{"encoder_arch": "convnext", "horizontal_flip": false, "tokenizer": "word", "encoder_activation": "geglu", "encoder_moe_every": 1, "encoder_shared_expert": false, "encoder_widths": [64, 128, 256], "encoder_kernel_size": 5, "decoder_norm": "layernorm", "decoder_norm_position": "pre", "decoder_fused_qkv": true, "decoder_drop_path": 0.15, "steps": 11100, "weight_decay": 0.2}
Rows from block 8 of the image encoder of a small image captioner, named by matrix and row number. Rows with one number within an expert belong to one neuron, the router's apart. Each number is 128 + 32 x the weight over its row's rms, rounded and kept within 0 to 255. All counts start at 0. Numbers have three digits each.
Before each expert's rows are labels from the 100 images, of 14848, where the router gives the expert most weight on average: "colour at peak" is the nearest of a few named colours to the mean colour under the peak. Only what is clearly more common there than usual is listed. The data: procedural textures in two colours, tilted and lit.
# router: router (encoder.blocks.8.mlp.router.weight, 4x256), inputs 192-255
# gate: expert gate (encoder.blocks.8.mlp.gate, 4x256x256), inputs 192-255
# up: expert up (encoder.blocks.8.mlp.up, 4x256x256), inputs 192-255
# down: expert down (encoder.blocks.8.mlp.down, 4x256x256, transposed), outputs 192-255

# expert 2
colour at peak: green
router.2:107173133139118070092143155107110150175109143090063134144157113117142073126122070104181167160121131128157096115101189150087131119118092124102064027136102109189077131132080179147174157110110177
gate.11:113126108140123173135128092184132149105093078148089081137150110145089131099124094145153154110116045119115127165115125078117129147137124120126128120080122179143169117155096143101153125100152180
up.11:135122102152081152121139153135090134068082122166117132158175110141129083099111104124140129074089190174150172144087123111135084145147110086155104166151085213120117122110043142138118077120092192
down.11:174091090168132179139143105105098105146140097186141123162039104149134172159201176189125128145147140109093166191134141146128132116169178126100130138169122118107147115130088136112148174104096151
gate.12:180175146164216155112134138096134128172131160081122201103073165077113120097096119139117154094190105177083104142148107143173088144079084173095142127075172136089104189110188204095135051180107112
up.12:132158079152072104145148100130137146173110135117122146134132101162122069131100124168099159100140104145093129140112129059104099123131130133082122121067099146163094201095139191121101118103175143
down.12:116149150145140109160124183104124132116098120179119106161118168136106113126125094164174177116147130149133092116138186067155212144090088142183132126118138144139160126160161105119166133168151088
gate.13:163131129178098165117148129137187147107070129093130136149103062084109130119037136144117155193117119132139175204078130110176125141116119170073180162152086143157118135100135109138120170104178117
up.13:149066122137097184162127122126144162139093177142084155161194139130123183068125153170133118188062127172172111165149121143148077132132103141096186112216140093128116095134148104096073154145152078
down.13:143169133154107180141156150154156165108165162118111137067174159126101072074099090145134156129123106154177093111101124104121103132064096207081041127096124136164193085092053086103150082156119160
gate.14:143107061108173080096109166172081118147082072086118096095091073138114086117139072098120116107139092108068134144116138112067155106095161139158136125094156078159163123111077140103127098045131120
up.14:118119182179149137152106133126203152110135147138138103124171209074204142128133181111173142189091151146132082186138113131165101100123106107116137167150091150128109116144159094123161167165192167
down.14:166134117108097106121125108114076119141125159091079145138102096135163132125131085105116083046149161123116098133082100134077108062135049087144109150156164075136081185194150157145083120124066172
gate.15:096135133093104124131089110139144116148129089118078152134194137180146140151124044137100169136131111157090185138098081108126080145163176162144179090145144155157140115081171105152087100109143082
up.15:180167112121098081123174146143110175099154062135184121138161106134103111137172068106175102133186145127135040133161134134112124121075154115121170080178127111159087103140120143136101094087056148
down.15:083156164116149131117165161066107117094078129155112107129118076087139120128133127108109123107160105164135134104149185135113129154130146140102114092133116101161135135114121166161090156211119101
gate.16:100167146164154109132151115177078135126097164147118141091096125130094101117196157066209116131141102173140106150092156089091109129098113148135179123194076166154103102115125106161129121080074145
up.16:121112084200117109143240064118104101155128160127126173109151139091111119165174150096184064108177129167102150105089083126090119139143131123100136157167106204145127102123152139166095176142087145
down.16:095098172163075138143122182155142111103150155133143154119080110138137140101070102093139140100143109135129099115210189159162133151109117149131187193149141092094137057176182157114115157107131107
gate.17:157138095129147186117117119154069134157130118149194103074138178099168188113172193101110148115138060140137117105109170124154063092141123138104156147162116133079177143156068112212154168079127143
up.17:118108142090119135113153065112071102086172137154173106090129108166125136101164110160112213116118131079164179125148229139122081116135095174139145141129136112079179124199100127140149074115122120
down.17:037130130141171107171166087166159116153115137136114112199208106043116145144122096150153093163111142146178119126124145118147157100137137111176181142129179174118094180078087195133165163128134117
gate.18:104072108148119150142121206046135136126121106147159094130140121053112162125147113114122133130161164197086111130095117180121175150170157147123178140104157154194151128128180182078152143153146136
up.18:205125143077141098148179138152129180161140112121108156130092170106145121156178141063162162096101113118122090146078113087117080133122146141164123102059145093096105125122133143113094128141177144
down.18:150107084119093107124134144177124118107116095053148098091149143139129082178165168113179118107137139098133128142107105155142094105064149094157197087114126133193105080130060132122141123155135117
gate.19:147130075124161139082108121176151174134128144092149120126147106102092151144140130146136146083127194121138123142159157085118121145148081110136133057102144120123130102140087176113141148092173144
up.19:134091112155121122041130141198136154116164122138136176051147133091088120132137126162141094042141096132142125146137147093154127173159137138097108085195114140171101174128137092120114184137135166
down.19:202148115148071112198132211117119134138127133122145127093106120140139160114109169087142126126187189104147091145160154135155155113106122163164149162111100102092085100133127163162174103078076133
gate.20:160160153177131141142086099123150110147120097192171088159164176109080100179126088135098185102123075158149156167094058089116100104170127091171091135127049062143138184076153117140131158155179102
up.20:121155134128073131100121152162083193117126121100084171154156070126165111109103124155122089114121124066130113181163144081149115082164136092138128131184141157149139137153172094108093186071116125
down.20:097136127063121136070179140118183115123140127144129100132143096146077074108142097084176165098062050151136125119124157118161148135134151136107164086105154161106158133129138136194167111133091059
gate.21:100143168104149131141125115183155161109128131172129124123127093149193118110075140152132132111059118149202132131169141159149071127100143160124228117090122131037093155120124058127118117079176124
up.21:066154170128159137132114079114141159062185127119166118083127111176091100115126136137082122115118106121071097113109116140134113133196104159084142128133109084116088095117123185165137084091167078
down.21:112127186122148076132134161131107132083123116094145136144193130125130149169062144131113084144160110138143114104109137127141135108144080108133121131177174087057106214097176120149182162089111108
gate.22:163135120109170123077126123128163134129134145079138131138122100078071127136157116122094105167134147125149153184117124157135116076203147145096082143127096121115108153161166132090095109137181156
up.22:111131151148152171163178112099168149092175129093130153126090138142125107118131113088124157190166111208069117105184112160138075107193112108108085135138177119160094129131123099143133097130113143
down.22:128103150086118119141057046141167110153086165153088144184112154142164165130098145111120094093151077115128105140089128088151122109117064110114109183189097086124098146207150084151153101090176120
gate.23:124153161143181189150154177133098159060154121154169114171175105134128122168127126135120167154195104165193157106114146133115129100080139134157127147091084076140089140111180119175121148181155185
up.23:114153079127109065096132157165099146149138146097140168105095076162132124162101109097166119168151169173088111101153111139146156161141089138026133150100083159154132119133092107156111128151099108
down.23:140094070098149153109169126095118130138107114115130094077077168161181117160092149091191138119109115087083064143095163075089138103115124129123066115108160167137112129139096177145148118137160148
gate.24:138134130084124128172114118146112094113148120144140093149181124120119105168099143142106150108100129056129149090118038169122138132169112187144116162137071150165108122114117164120113101128160095
up.24:123190118155098120172068107112132106122143142172118127155150163132140118140092154107079186115107130154138089156077148094090164137053149049108106128145065123138170147126083128150119078149143136
down.24:108161118156138211145176115210109155119111122109132164082145114082104138175167097185102129165066100158133149091192136149081147175111152150115173079141173151111118102092089167107113130132150155
gate.25:114100132155175153166112166122086110150070161109124145147138154114109148119108169111112080177156098188178169111088190094114143167129090096063169120075124108136115150141092172123202077126127126
up.25:154140119079127125097155117140192125174157131087140095101085170107115126073121101130146096159120162115149057196167158086171112102111164124107083165123090073131153149118109063127103153174119160
down.25:121089118127117141117132168086109100121181083095138165147093128160179135153144113134071099150167147114081163160128095153096141113147172148124142121155130109151149168126146190152131143152096167
gate.26:107060162188139135090141143137113157106146133140157104094102132093186154143138121221129136137181126114128135049088105122140140079113099121168163172090163206069175103091154127150143124141160093
up.26:136119126166112151092115181156114093154104095102137096081121122137141161088110123075063130070079113060191116167166169143088157148140100095090096095170121125123154140106116094094106135148132143
down.26:159116101175149127145121119115132189155143162175126120095163103160165111144096162069103161148114125165153146121114143078203168178101101186127114098112110097081141178122076079207162111176118130
gate.27:145140068148154084082113172151129135118139128119108140127103078150175122146180126157075133127189095104168066085124109085111067140154112169118055126084136132121150114111120111131158118132131125
up.27:115093058212082099132170135121108137080112162134119150152138146114145133138145111029064140181109127122155136166098140143108131183158170176133143134149091134137102166108118145170136126144066082
down.27:106120131098085098111140103151101137116114102136098180163069108171131183152104137180066127126175094148153167124096123149172159187182212091163149200110164148107097135118132114170137177119143128
gate.28:086121131070099127122120127092160124109162132125090099093110116140147084114139120098063171085186062193128114122110127122123102109116150083113083136162137104163128153070163176109129096113117095
up.28:130092104042172109077155096088146097114111096121135109093116138134079151080152113130108127098203074117162066131104088144172079138172136108166118043178131139135103078095113146181111101104103081
down.28:163145072098183088112137111177121159117103165180091102141118128154090090125117143151147074127096111126143093158127134108144142086090121131120110069112135171166072107117101189149125123119139117
gate.29:114075155152157142120156120038105179151138152136106096109119105141099119049107129087094198109096141067165151167119144116119162147106093144156092170099166125114149135172122192187099128075175119
up.29:142122168076094217124156158109121165099164190120136169129154125134143106152091089106112103135087174125120190144156114189139140089137139167160085150104087094148084135151074132175085173077060119
down.29:112111141095142116124122107086110159112138088167096123164142158137141188147099168108128139148145128128104133090124156127156161148138141078162122118139173105094112163132104114199099162176146125
gate.30:124158148148052115108118165091115084095124145149088090120195096113073087131135128175125192022107129185104135136131174069151068142094140169130141126109119039085126142096119135127181131117095101
up.30:099159161135183164127148078165142117156136120143161169101071151165164167132092148109162072183155116109116143147112063109120149122163093101088152132102104207116147111151092127100064119105153110
down.30:174144095127114163188122097091171149172074102093091112131133100095111145123169170097128145161157136090154130173106163112086156148147120134132100115098091134153164159125123146123107103151093141
gate.31:081106082117094168098157145167105139123158131122168086136156128213079136126123128166140101065081172157085095092073090175128150141089106108118074115121108136090124139123134135190176148194112163
up.31:118148145160063090142136117140112085147168089166135145144084110129122116097147061144116151171095109130184148135167183126109107112127064164135106141090077091114099141149107082146054150122102146
down.31:152115112165089073099106133109167118143187188123121079098110112143161131134126160102156128145149116191115138067088140105148138172112112075135095110135127137106151186130161109148121097124061084

# expert 3
colour at peak: brown
router.3:088091144141127104112171110109125098124091120116090117111122139114090092174096157146162152167119148107070117104177130080082195074140056126148144072093074122137121116086164121127121119114147121
gate.11:187078142131184194101110157132166069141088135093171188076123135084162144145111136087077106091174101187126124158170120119117134126111176134093152115110099096088126183132180134096134108102180103
up.11:157135126115160133101104145155149146147134034102116143167141150227130128132122101157168093179116190134115184130130111095146130092080117172143088108161162113090130123097152060137074141098197134
down.11:126099151122153193134160094149160147061121106089096118159153114088086183143116144129138136090085080116074090100179153135110153132130117115111170111126153134105170066157097155156160110111173186
gate.12:099127164091083145172144109097115117088174161128179150127120158099087148111174144088081146092159062098092111073144144133174109139126133123156117180118142131066166120124177154132106080130169107
up.12:114092179136069160186118125125107127139194096110180128142133153149123150098144147145078156086090092065088111076135142163164151090173127111168105187110150143090159151152149117111121100085099038
down.12:128155044108163084106087161112142114118076131151138112184102123187137092155142147117165120129110102132108159175146177104151122079089107127154141063172120189162125157115234116140139165158164128
gate.13:127152039121118136125148116137139111163177153099135096164107121159099165128101104130143183115138137099069079148178123149156153088086100206156144123143179096137117117102118129075070153108177200
up.13:149159156102148162145083125107128101137102104155123149188152135094171155152099093094146140143151114176117152147090100173146137097092121092128179141115149152167089192137140096140191086137097136
down.13:155086125127115170058119095102129098118124096078077114152119089108183109116145086137126155122151113162103124093109070158110068139181160102099151176138159132089181114153147110118093130086170158
gate.14:127117121129125135057153102104110112127099174102099142128129098056127105168128112129113159134177104126140164153079123154159155096200124198102172114151162100104089181166123171107089109147147089
up.14:130140104131095184074131144116101142106171144098071158091094149152074102184111162091099147133134132105174193140185123182094114122142090121152141041110085133106153112146134139131168168124098179
down.14:133133094119122136127096101119145144114096059128195151177056111134143159193148187165071102159132129093131151160170150132096166110181161121117172135146126119123104072134174105139107164170160121
gate.15:102133168175157097122108130108100116067137124155110166074199116118135127118136179094173126143104143109184157161167112101134102124170088215139105101114109154075121123157155135100162144149123107
up.15:180131080094136122141159154148133154163101136171132109227136166151151118205093086134106046171113172157124123107122104125105165087087178037181192124136146078080185117081144128160081091164160195
down.15:151110140116186124131127170190102201106131141100149138075151117145074116120062153091145135155103117087151093125128100081112114093042128163132086097125161140146072071096099090088145085092162162
gate.16:136132116115093083143108121136148117117128097172120165136074116128101080109129170159051167143145095106084153105113098108155097139155137196115072153153096134172193109113143094141067109125142071
up.16:138142140095212170168126132122122148132101102092076144094133176092186175159188159147146073129127130193149132114142105134102153173148062159082095092113117123150128127103130078108148065140138147
down.16:116148152145136134142137136071112154139155125121189146102158117123147093111126131143108106127095143155144114079183070146111095143155162125090186174064173148086105123117092081130062094123123128
gate.17:124103120155114115132091139094171163170097171147160108157126157101163123046109121141139175162158121103141083107154101138108122121065137108145187121125155091109183091071160114085119079106135145
up.17:116109059134196092151120113153136106168173118122096144101141135086164197173161121061192101114144180156114134112108186157135124100166141142118150153163137176127160151151062152145155124081100142
down.17:101141134139139060110114164165083190126136183090115118108121129174166162122093133119173101066134159164146171113080083113093109100097101087113068072200163066185092118185141126114101119122138137
gate.18:131136140134150117107111107056086172166174137082061149111112116113143169142127152148080111108113147117110116149143140127133127134128125135174134166160098105135175138150170168126141126086178232
up.18:152183252160096134068167139135134167148117113173137103049147112161075101119161142164149139083125144148191087071106188134156125073097116156161088097150141155101113106091116136085152135084087073
down.18:183164093154159101177048149150178121169117123132059094130165138118140129116139086145110043095110159145194100120128083120112144165149094115166105110132118121150081102109126175155193107129208148
gate.19:140133099143154181109155140142103161105074090157109163099181130095148058106120121106127061159135174157100077089140135203109192086122130087158125118093107122132119159090139160111184127082100129
up.19:112122104154159130110130056200167115112140088117073169113143145099133128163118088091106115182119157160133061126174134144102137112175110104188090173164119112142104217123160144102131123113126089
down.19:146101142128092074126079145112165087121157097079078120102157157115157131165110098104133113124158131129128078087140128170115065123110151102075091202126169130123110148107105159130106148067085124
gate.20:138099130190144122116148174127125158134115155086082122146142100076164189125151161134131131130127130079079103181105071078125155092138110146158118146110161106108127165116186132145169087082160096
up.20:055048161152107091128118106111153120124171116109131140102102121091131157104215135112070125065134102119132073168150165092152148206141192157127151153111080133137109080125124135131124097090129115
down.20:171155108160045106136101185148197125170160188111121152086119160159129101081181087111172123116178167101167145139108104124098110137131136152186116139108147134152105169122136174074106108127065131
gate.21:122126174118125166171094163102135097151091130088108146145092102143107109117166132109097090102107141135092197125092156113132107156169080110146145151138107153102148114134171205100147092115155196
up.21:140109100187109123130096161126135140146165193156118080141130128168135131100070075090103158183147148110186160110137153088192125121145132131145134094153210139140134086091111121160103135097065087
down.21:134175125075177146136138119131109183071058121070131144122157124125075116172142118110151135113105132124127126138176169126105135072128117079145154082123172119152158120134118156159108154151181165
gate.22:128068151128124177100141169157109182118094131088152148097127155133142175092109158187113151127138101120179153073100157126119110063179128166136097132147127130098153150142101150146103141110114139
up.22:119113132131105120137178154157097129113119151102113082098132182203082126108112124119116133094143139120125135103111132132154146156123134124149127101102144114096133086156108124104155117099145078
down.22:068124119121168059154130033106146141144139136187142113117131132140064101153134148110135070139149114131133135145154144132143075067108135067090135199170132174127143076131154157123172109091179139
gate.23:134095090132158156148065098137141103107124161087165106124115101101125118079120143124085114103082091099094148058161105106163136105101139096157083148097158089149097156076161133135102088113112152
up.23:163133131154118152184087080086186168147094151124123170070090100095104091067115148071115103165109193191076099109208132059119120164147115120080110121075076140125110164127156121184119096106118152
down.23:152129114147134144093149161154044088126162112132113096151119188129131154163130123140171172098151105156134073126136180155131155149084136121169105132165139156127126124152124144118190182121131135
gate.24:145140121141159057157137174120153117087171151138111109126172147117117141086159151146138172125060136089115118111108108081191138122150136165137082127197093052060131168175149100103149101078105164
up.24:183157113107121053105111128138123103079117151123140105124139130128119171103147088129206122092115086114193135078067148083166100142144104196164214168217067114148120115139141148133172161114091144
down.24:063144113078138077104136137107105159095106131121162144131084141155085057149113047160142106075145147157109096140160162112123084085091062092121122133175204169174160133127160159128130203159124145
gate.25:144155142136140169091129105121062106124080138161104103133108056091144121174106119115102143158165085104108151131115105105092100103046148143159180101140112091061149153152154116163093114111144172
up.25:071207138174076141160110106138119084119127105198127092115152116089155131106107155115138116127135147113129065139104127116103167144063117125092051136109134095169119095102119128129196128113129105
down.25:136184129194085065142099154104193138124157182132156161117106157103119081071143134088166117135145159132171189119156160086095161120105118159177108090150092090173142131125165113091143085137091139
gate.26:149184165119104094123087136155164122089059113102116160147076111123194113159142052145131125177092119100149126082122099153208091099145146167145106146146147131059123146168140121093153159101069159
up.26:130162165162129130139107057131117143102092126173116102166125127121067068170105114119167121201119086162115102101109122121157090127129125152143154137153118089117069112097141169084105103191102103
down.26:160113128142138128185086149076110163130118154169137143148122165161179179141098225196151136127165095093149105130190108103118112089114139170116065109145150113098103113122115086120168078101171175
gate.27:098097099080175165099157131131095134179150182099091148141099180169061183104127175146139092136205137114102115182123134109131075073154138134124123114120141139165131141193115127126109148100179145
up.27:119123140149131066117100108136185115145126118138134095132079128149115134064126111094074164122151137193085082125130102154080122117096136144112132130098155125137180162105117165132157078152114191
down.27:099126145113145100133116061121136162161140150091087095133113172098146101057110106079148111134107124098149126058101083155107094121188111063094058155062100107130203148134102111086041092120106110
gate.28:147107180068147155168166133160102191099086110069091123059117146148110151167097199145160131162087185137125154115136132103162126053108180103153175118124142126096116124125115140164144109177133145
up.28:136092166040143137160154087122075142123113168077128204079115146168096131154086173115094122148133141114118112132178145076170108116142166124117159173110115160122092155118124125133128139190094182
down.28:150140111140066103145106107114186084141156127152130145116091168151103125115156096120108141101185182140126135145147138183105049111159143102119103193124123154131165114135173175144159139094104132
gate.29:156150107134136126120184126154088122126155171095146124160155030135217118093102135152102140129162143126145151137139133129108164137122100099112161184095100069091144165067153095146112091133157143
up.29:070155170181120143098091127131145092122089113170122105111074172112091115139155121119154135107083127148127100143101121125142084115167141143131104124155155187117132114164077185133169149152107094
down.29:107168155082085104154158106142072174099108110224146162110113073107060143081083176136100101088151106142155049133187136150092168191119130122054120173112188125146116111090074108117116125153072134
gate.30:142126082158154117152108133122119113152109107138137101135158164147102158141133139206184200171114211135148120117210210196080116091184133144099169134065152142095089063167086079110114128123103119
up.30:140049162140149049173164149105103140176164095142068085182105121082089132128131193163162149128135150145134118116127124128152065147064115099152174109131138132179178052093150117110124116118179120
down.30:190103068106151079126151146135110151087072142135103107124115098149134130170130124141159140109163154154113163164110146120162195146139142111163159127115130179141087097175112118178143149120097158
gate.31:071146141117120162145126122150154121103057061047130131158161120118139109175124157088130065143071128182112151164137148150143103132146137174158129140094146071099118110115142111149120124134135105
up.31:100124135142078098146105081107135130083132130088045134114178128124114152169125069143162093155103125114098139152105107133106060147114116093069132144161135055170171182186192134146135190168163146
down.31:124157163110139083120073105098150127082093147166089120169096151143130108153070191162135131137157139165082151133116136089083128077158095086091156167164169155086087114190211159155164143077174147

# expert 1
colour at peak: pink
router.1:132176087113184150160152142061152127106143125164124144136064156154193106129117125133117134165152119118110131148216114098168136144123121083139099076154169159167124097170092178114172130141140144
gate.11:132086066109175107115182142109144158146082094142134097043113104137167150155128129126136092094168169117078099159125156142148115127176130120164182143123100186189110109175071167161129107166154153
up.11:128171151201152126115116193169110115119089160109097108175165085129113094200102071124185130186057142096141138133192090171094187105109064168178128090075157077082148158099175115116156148091168112
down.11:110183107146203104111156109130102150111069187125110129144170112142169104126094098135161133106110089168103165121071147084137102077126070127170062059169129130169103229129168134156098194165147135
gate.12:081191128069115125075138178108098067129120122136113101087190098139136164116118107116091139116110206076139177123125131110145114143128137132145138153124150163123165145144129135130108063106111121
up.12:117116182074105119103091103180107150110084134079083131106176151149144134137153078145042123141132108171147131117175162097128097147072162113101121234129148113062145184137080157118125127096140131
down.12:137130143100148143137110148164138194120088136146169152157175153130110133128106109135105221154159129126127178162049113090124170112071160179159124109117128158187090121186126120161106172147136151
gate.13:178127070107110139137118164169089124110115109130173106159155060138168118195076122141175121108197151096139129152111116150142081023144092111143109144092042123140142140162130151120174089141115077
up.13:141115143194134110143134165111116136165146121162139131080061129105108147084148142124115099126131104147071128094135144083138154138136110123078158158107155147089067074130101097130103121146159108
down.13:110171147143151038169132117135148173101087151128099114137156062085128122117045147092142101142126104148059109065099153151117155145125070094185167122151139105100109189158128131138158117064175145
gate.14:156122124119122063136212138110097134175090139116079137031136163169106175144137153093184093213053104110118142130122168089113125099146177204075116113115134098101116109140133082165140162120155095
up.14:089062076166112158156138105125188161112124156146138104205167146085100110157141154195052185126203097143144176118114116138140121157050086127154170108174134182151134146156177173112176096143114125
down.14:128142125134095124113179162110108187138080100130080147170071098062101184156075201175102130126120125125109082129129150108103182200162109129114142126147216133091131102094104063166142144078085109
gate.15:126101078150102143060047143136096155111114122143187124138113098096078109100113105125165126095161205166121154162164106143099112148112078061142112160129164106148167114132091184114114151162106160
up.15:100112154133177106167197116115170127183154094192100119084111152127148139201105148146117106145016110137130129185086146164123159063134166148063116087090113146109109158120143137169132105116114097
down.15:133083077110164142082206061151137117085087121137138135134158160138146126157088093102129136191139137107137106163087143139082083093143129141073050147098145186138103177069109175153159135140148088
gate.16:136143120125115134165091107111138119108117094167152102145129161132139173123070132123149096139118166150139099129087176116117174120121133185129144104112156101123116098176106111155131168138125124
up.16:112149134174083156148114087092136129078151106199211095171090138129156106145136095136141076069119109113155124164097140103130113129111153125116140152090090076119176093132088126161096118135101139
down.16:144071108125129103135120120095132160115148069028082148133087103071160215186151157134120136111159125099079141145113102157110160114133137091137137184059132137080125146159158094198143088146110151
gate.17:121141119109108108090128117115151133132163100139188085093144100112116114157143159089140072084147109127214133070107131090131141082099117139161173189118089088077121092137139114169124132099111145
up.17:131076138130142175140162181106132107121177085135149099117174141201113108124169106100133187148191068187141134105092136130138101096167066122134125082152133173146089162035156138198042194109125151
down.17:136121116113137106081130158098057060084140113054131152116128105135155105195107119133107133156095103084086037130123117151153040122127141138109111141145166188128104121096154143118115197071096112
gate.18:106179162123173151089090144131115108099144112118050095188097096178161135120178105164171083129119143128117147131041127064082116100129076174138140122104152062083190122125098196108170114125198159
up.18:192121127117102175054094101162156157062131111133132117153116099106113131125139155138053135105139088091107086157138169069133145189102154184116080058180190117114164059104121161118127139121088151
down.18:110196122149102167196169140140162157188148111139149114150144112080064121126187126171111084153101079120128128151175112129152203158087136097165152123134132129134163119110115062148140104156115159
gate.19:096095125093141126121123150115168133124082105063156123155175125158101132090093131125140152106110204146155153184139129137086177151114073131145163186155149064127181151113116210133127092131166124
up.19:113100083161130107089069122152118132074128185128086102131126145067149115169110140122115093135094178154160090149065142099145143127128180121137126134083157141166194104084116142134148133110131140
down.19:132130066143156130101114102144118116164137137123136064152176089159142099153155121146165113110078081148156135101126123111126062140134102130174177103123126151147104148109141107077098152171164153
gate.20:095145179154060093124117157057150132096120123099167167167107195112154138103073107078095145149074112093101168094171148148190121105142147122150076160162116184119155102156178120074176128098123134
up.20:134113152134075116167096155062171088128169154167161163046080153149178114103091114144072097109115165104034102101143153143157160105128141111123127115168233139104162204085151081132136155169156148
down.20:110183182140155150158088105123158164129137091095102112172154115129125161154100138125112145183146121161105128132121161087111150081154109120157118175137128108130145113139147186109224163092212132
gate.21:142094151142138128137143113131063111174135083133161110089191118156129108124139128123146146114035108115134130079097140106130146130141173112094113110113113169095144154099164142142186114131147131
up.21:174091135091145092157129145124136114129126105145151147112150095036160126135124138181151131146139125186088100197145139137191141105111149109110119122110078079119164125109102142178180186061106181
down.21:192130146097154148119116110152112123130125138141176146106065171168111105134141108129117103107112088132177113157134083098087070144090100133109136100167143075139062114125143056105110087150172133
gate.22:139127105102123150157172124109186175136139139104093160188090127134148116105119125103124112109122127106100130130145088104124072118181102137152154125091154183135129120183164133064130094169132167
up.22:130079102158147127106136101111079123170136175131149104172123170166131174141145142178164141165133095105160182151145197185114168124082090075113163122102107089104127171101101146137099115119097120
down.22:114171151075175091135186104136114103081049172115107108100168137135077115117085084106170131117172019151089094118118117134129098129117094087115059107065130224149128106125117107207153116133138094
gate.23:122185118103124132086103111095077149155098109173111137170104135159141148142076104116127118155047163174104169168071159190129136125126146147119092124149157149158126095138165098119100146110127117
up.23:129096164175082141188125160161121097093120129122101100112193124123157119139125174098155160174129140155133126125154123095098130141165096201120136116146163089104108107173172108126117127075143174
down.23:128080119183092150117099123164127093147178135168088099120060146161169124157173079104150171158102144124116076130132102095153124142170158178120139085107134084091096143149103189137097133126096108
gate.24:202105101109109125187187131124171136125120147188087176144143122151146132162117182085156136126139093139125170080070114151155112112183119089109123202129159165080079122124082102103141166138109177
up.24:116199105116169076082126122087121136129112120157157054124082138162124092051076117192118126168116083148110129157095111122131123093124157144104123103138185155104080145195125183135106101180217132
down.24:101109133040140122126108148086144088065084096130159158108112124130152129172069117128131155108095152067076066157090163124124095078142092123094133132141154126106108145115183116116080180124145105
gate.25:130110116158190200167121145063149141075098074156133070089136161165163120128134129157121085108110127156152130177120123086100148150121089150091122156110135124078153117090137151120094118087187103
up.25:102103143123153119099151151121168079172147141135173154115072064166129117184151160162171143118158152140133096082130132115161136133123132134116151066085125179111131211111148162067113147187159145
down.25:116132097167110137148085175142135149149128120092156136129169183140163174170125166175121149132130097129101161113079102099093151164132114168165158085161140100153155152093131101136125150170114152
gate.26:166139155117071160103103133071128113129118094081125149104145106152149185126127091126091139141153109124127154146141099070155165101136148169091127138157166179160100114103180088148177156139149164
up.26:134109105189130117127137124192070140156147109149141152151146115150082093111104165154186160106154156153118155141176163080133140094125129132184163124069155136166115115137151156120152149137146071
down.26:126124096135178064125098143076072143123114147148104108133167108131196066141144103102113104110129151146143153078100127121103103117115132128118116155139123136143116180136144110122092115147116080
gate.27:125157171103108137160126112126086130137180112115077142137063148129117094115154127093121152113171056110138107059126119115145068129091115117105096139154115188104122107117147187104131074129100156
up.27:135119140138163163051167085138149119119106133066131155113126076127096156123093137141080166134145131124115141049137081097115140112153099170101084104173175158159105098111117125127135110165143168
down.27:168119111134079180101146165149091143120187107129117167128086103138142131145164129115096167119107129125129098137145170128192223218074148182140190141155150105065110143130109169152157165137086161
gate.28:124140122147142144126132154185100058144115114068060163095109115182168206133125118136133116120068131129125109136157124128107129084179103154155110094073100145116086173144146079169168153133158145
up.28:122123129087147147056140150178123087161073181111183176124175143123157137115096103161141135154109135094111132131156096109125184192163185158160148109148069115187141072154140143085144087139153142
down.28:111193177148172093183145097164140121117135104129120121146142071106094092163135170133126114173112078146114135096147199170116118128121076087120167137151176132116164117120159175107170169111142163
gate.29:098124162114071113132164066083109089115066093136112109082134095128131149096119169140133070102106186167095128152122168180109118125162045113165172131088158147071086165157137127116118101128157125
up.29:100137098150144132112113145168131190170151176088154129135170144161103162147180146028129173129163101054139094142175148127109170115082122101115073176162119099187106116075180087157117219131110118
down.29:139171167169121162134169128170106138149113182091123114077119140134076098088111140117112137142121138173117099122151150091125116148080056171122089120080154198167151157072130138135177104089089129
gate.30:174122141103163129073141175117136048149078122158152129106095107063143136109117093099158102096140137149149157157140094178108122097118107120123152105144081108114158081157138092135196176196113128
up.30:167163071099184126143109117085175120162091114187133133121103085095134111109092118095135124115073112068130078116139123126054120112130114111141158104142072105113161160176132133105188168108128185
down.30:161105128084126124135159164158110133132087112051123119150187099069170160182145144111106081131099104092192165101116120173057172122171142101137181128109115145092142102109098091096138112095130117
gate.31:133181153152135094141167138128110125084088115104105081175115106182184133114114122116089123084088118075148120107091161092093106153119124185086080119112048125106130108238126086122132115103120150
up.31:066142130096132102153142202103066086163150125111099139093155090170145146103153142100184120104131127117183039123103124133184124139167141133184158106095121120168103110155054123126137067102085175
down.31:129164112119125083128090143121142124108073126094134170130085093067107109157147115195122092109128152143101156147118107090049109067085099135153149170125161183149085117077168099099122133074130135